Weights of a small image autoencoder.
Model: encoder norm layernorm, encoder width 128.
Rows from block 0 of the decoder, named by matrix and row number. Rows with one number belong to one channel. Each number is 500 + 40 x the weight over its row's rms, rounded and kept within 0 to 999. All counts start at 0. Numbers have three digits each. After the name is the row's rms in percent of the matrix's.
# convs0: first 3x3 conv (decoder.mid.0.convs.0.weight, 128x128x3x3), inputs 7-13, a 3x3 kernel for each
# convs1: second 3x3 conv (decoder.mid.0.convs.1.weight, 128x128x3x3, transposed), outputs 7-13, a 3x3 kernel for each
convs0.63 070:478509510473430506483484523624539454493496504478558581511533537490492534494495508432420440453424435413406502529534533541506520515524526487528509531556579567550558579474485559432441569506510
convs0.64 080:525497511565552547510528496466424424526521586571552600509528503517559535510533502407398450514467497493511498530559538498470479447454410540524488513465499519468450513440459518528542515511520
convs0.65 072:495511469517548562534536540464519355495478508486521523538547514511562527524567544424439453532544485446473470476503483535495504495453445479489493475415482469469548541450514563529525559536546
convs0.66 085:453511477501436509522535489510490453468438502460447482496505524524522542519545527421402449415481494486416448522463477510501477548512508470489483448466450492471476517550396536433566421536482
convs0.67 076:425489474492488545503529496478510399472463497477517592496518475539555516547567510413439484519514464457465491526497543525491520487461456437414442433407443497453485491498447514496480464542555
convs0.68 115:470502467528535504505477478440498419534491477470445510479523512496536530487513500481416469501463486482496479505472485578561474473461426472478473487415543521474571493419505465444480553480494
convs0.69 128:480518495558542488486451485484488509480449466521465494504543482476488510470519469510499513529525578498464519439511500468472442493501516539439494481414497390399544419462515483528458484497487
convs0.70 079:512526532531584521464518523450484502437494449554528582504486465546561480490518488438450508556418360481503513511522539506508510484485465515501487432486495500476436498481440475510506536462585
convs0.71 134:428608495496375464528477518485489479505467502522435486481454426460418457473438495519517522479467511492461502495497510447517422526485479438449525505433488488517533505498492551495488514468499
convs0.72 104:499496494497534504514497537486514536483590511492544549491464517506507489506474493538504457510559523587543506476471486489425476479472457542534546445485474482457498516424476527601457511481499
convs0.73 097:499449490504444467497461456403523470472522512454523436498477486497453441514480469460485526561545581502563523453474479468471486503524528514515518460488482562506481503555502478503549431544545
convs0.74 091:545572535524578548560547548461532525508564549465487537496491477510541501497541505554495473568603590533612588469472422472458428516473439516554576485503517473464520497515477481480512414479574
convs0.75 131:389411421455461448450409445516497512526557423501497520373356447370336403347386359453377513501528496432451425484517509485498517492505487538511512495487482490508496490452575548523482532486511
convs0.76 088:531546547522550524516550492505584498583531504521521532491473488533521505493514486459504491535600518518521507451431481494464470464464482511555501457453482443466496582549430565523557481500552
convs0.77 094:547503501486572621503530463464544474506508509538516490452492522494513562477496497499554528564497531523569523494478443515491409512479419460575521499491509514504482470555470512416447499552605
convs0.78 092:520543528519564491475545503551583563519527511504529565495482482530525483503531507497519441550563521510546515453449477494460471471468497469531503430492504452497485467522468497540541500555567
convs0.79 094:507552535504549540500527503520567588522587515503550571503504491526528514504506501550533512553580570513518505483466465497475496485474475469511470466498493486523487481537477529511511553521557
convs0.80 128:495538518480458465492503529524508496569469515463466550475455433483486438483454476467517541454449467492487469510481433490526463490522502518443538560485457484527468450521478526486518452529512
convs0.81 091:495495561522518516511521467479477481501483465498487441441505500489554543479518517458465468483504413464405432479483494512512521468511480449446536484508561529486562470433453530505442535526541
convs0.82 096:535549498459585479540486521473558511486537548457488472496499496488566531473515539529451447428525484540504416504378412544527464501486469446513587517452434438536511528489503479538611486490515
convs0.83 120:511536530507514528461473477496508483440521527534425463492491473477483508464489507476501520499500511528441457449464438487446466541471478472522542451469488478491485510457490512502436424524527
convs0.84 085:501483505471530523518525509517562352532587568487545542452500469478506492483502475541429468516507464466570580561520539518508514458467497492524581380471520481496556513502461500470451429498540
convs1.63 111:514516506517497508518521511429469419465466434471444465523519520520515523528531533508517519505508508529495533498483488490478462506492472519487509512463502490491511524473470514476477508488511
convs1.64 101:502501525519524538514527516470481478425462459448431441478477489488495489481497485519493527497490528546556518534541533487517512501476494490463452509506486508470479502503506489473498505500506
convs1.65 094:510509516516509536497514518470473444500488469502482491504485487480460496500484519507495505518480520554505531517501525473494481526507514477461482511546470510516433468489486495495491480525537
convs1.66 096:526516509515521511507505517497471437427448493470498461493489495493479477485470492489496500479492543526505507503502499540475472566524467502522497491526512489474531513500522398513514578445493
convs1.67 101:503511507508514511501516508423441489417443457447475462475475467484478476505510509472483523502504524533529534518520544498478483512507503507526477485532499507522471494509522472481485483514505
convs1.68 084:508506513493513507495513497471452470465415551508462557483526486427526452505499512538454474553492593528530517525537552462495472528529523430503506453420545530405533496484423530446542550464533
convs1.69 092:497484492513548520500495498488495534476454494541436497512510492463489473498501525481556455509484481487449484456529488506520532457404560415574588486511437509572518526464462537471505395635512
convs1.70 101:494527513512541522472502487455481488409416387464439495507497486509483456473478490466486524567530416499518528528545521517490478492523535521519489553486556492523487521518507511462465509524499
convs1.71 103:504492499521482490507469498436464468510467471450496413501493519514501518532499550497499482568496465507480456566514470354606517473483531456468491448564574507475485455479485595519475455536552
convs1.72 098:503520509487544511488533537493444466457472501518483445494495490483546509500517524468486423518526571487457433554536479518614477482482544443558485533458548476499523511503520588466540473553506
convs1.73 125:513512517522534525509513510428449469411424410396412475459490472455482477439453439488492489509534485489537520565525526539510533603528527516519481509576484494510498476502515505488500490490463
convs1.74 097:496508523502502523501510518492483451471457458472441462503489524497484540532514529470458486487469464509489474531514494547526502520523513491517504528482478505472469492525532528533532523482529
convs1.75 100:504508526510499504518523529500464477485496480485528484489491506475461478468491481496486493470516511463489513497435469489421497566443539535521497495573495444553513489508477518493445488471485
convs1.76 102:509506510508511513494501520492446452459389442467466497511491497502494507498518520475464452513475435504459531492512510526530500508525530487541500517490508532458472498546544501516495557508506
convs1.77 097:497515515520501514490477512463484427471461439492444470497509525503486520520504524470468493489476438466470534513524493546500511492534512515526428488543499460453491483566525534535543544498532
convs1.78 106:504506507514508508498503504473441492435395430456426441514493503527497499505513510486453468496457441509489513492513506493526518505520585498542494540489486532468488511545535498502515524497521
convs1.79 105:501496503502507506512503510478441450467415453463461483497486509508500515540526526474491490488458466471450489504504503518514495492503504498541496518475488527460477488535513525525512517490527
convs1.80 085:483508469538509505546559515500530469505534552425511464582483482486528463558532485499518510430533564479444473420537563559520471515460509495466566517549518537582581557515512419432470530494497
convs1.81 101:524527510533524510500516493487479428413442455418422467539552508484473461509515523500526486504505506521478484508486521501444529484501526474489490476522492487524524502498498498491474534519511
convs1.82 091:513500509500549552486528507492488494517472488487415488528489496469497506488512518548463440499509555496510441435506558517506512525518497422525541465421476474505537466503509531525551443458507
convs1.83 081:511523485555570517489486484518518513499445461479540449516577536511488552542456543436465505527516523488518475577507393426466564485408482516594506477455460447559550470430569553500478402576507
convs1.84 098:503501513504511509525518516442451491419438448467456404495472500513495501536538540481457542517467491567556458526538516518504535480472447460477492492517517490466519485505552503488475497520495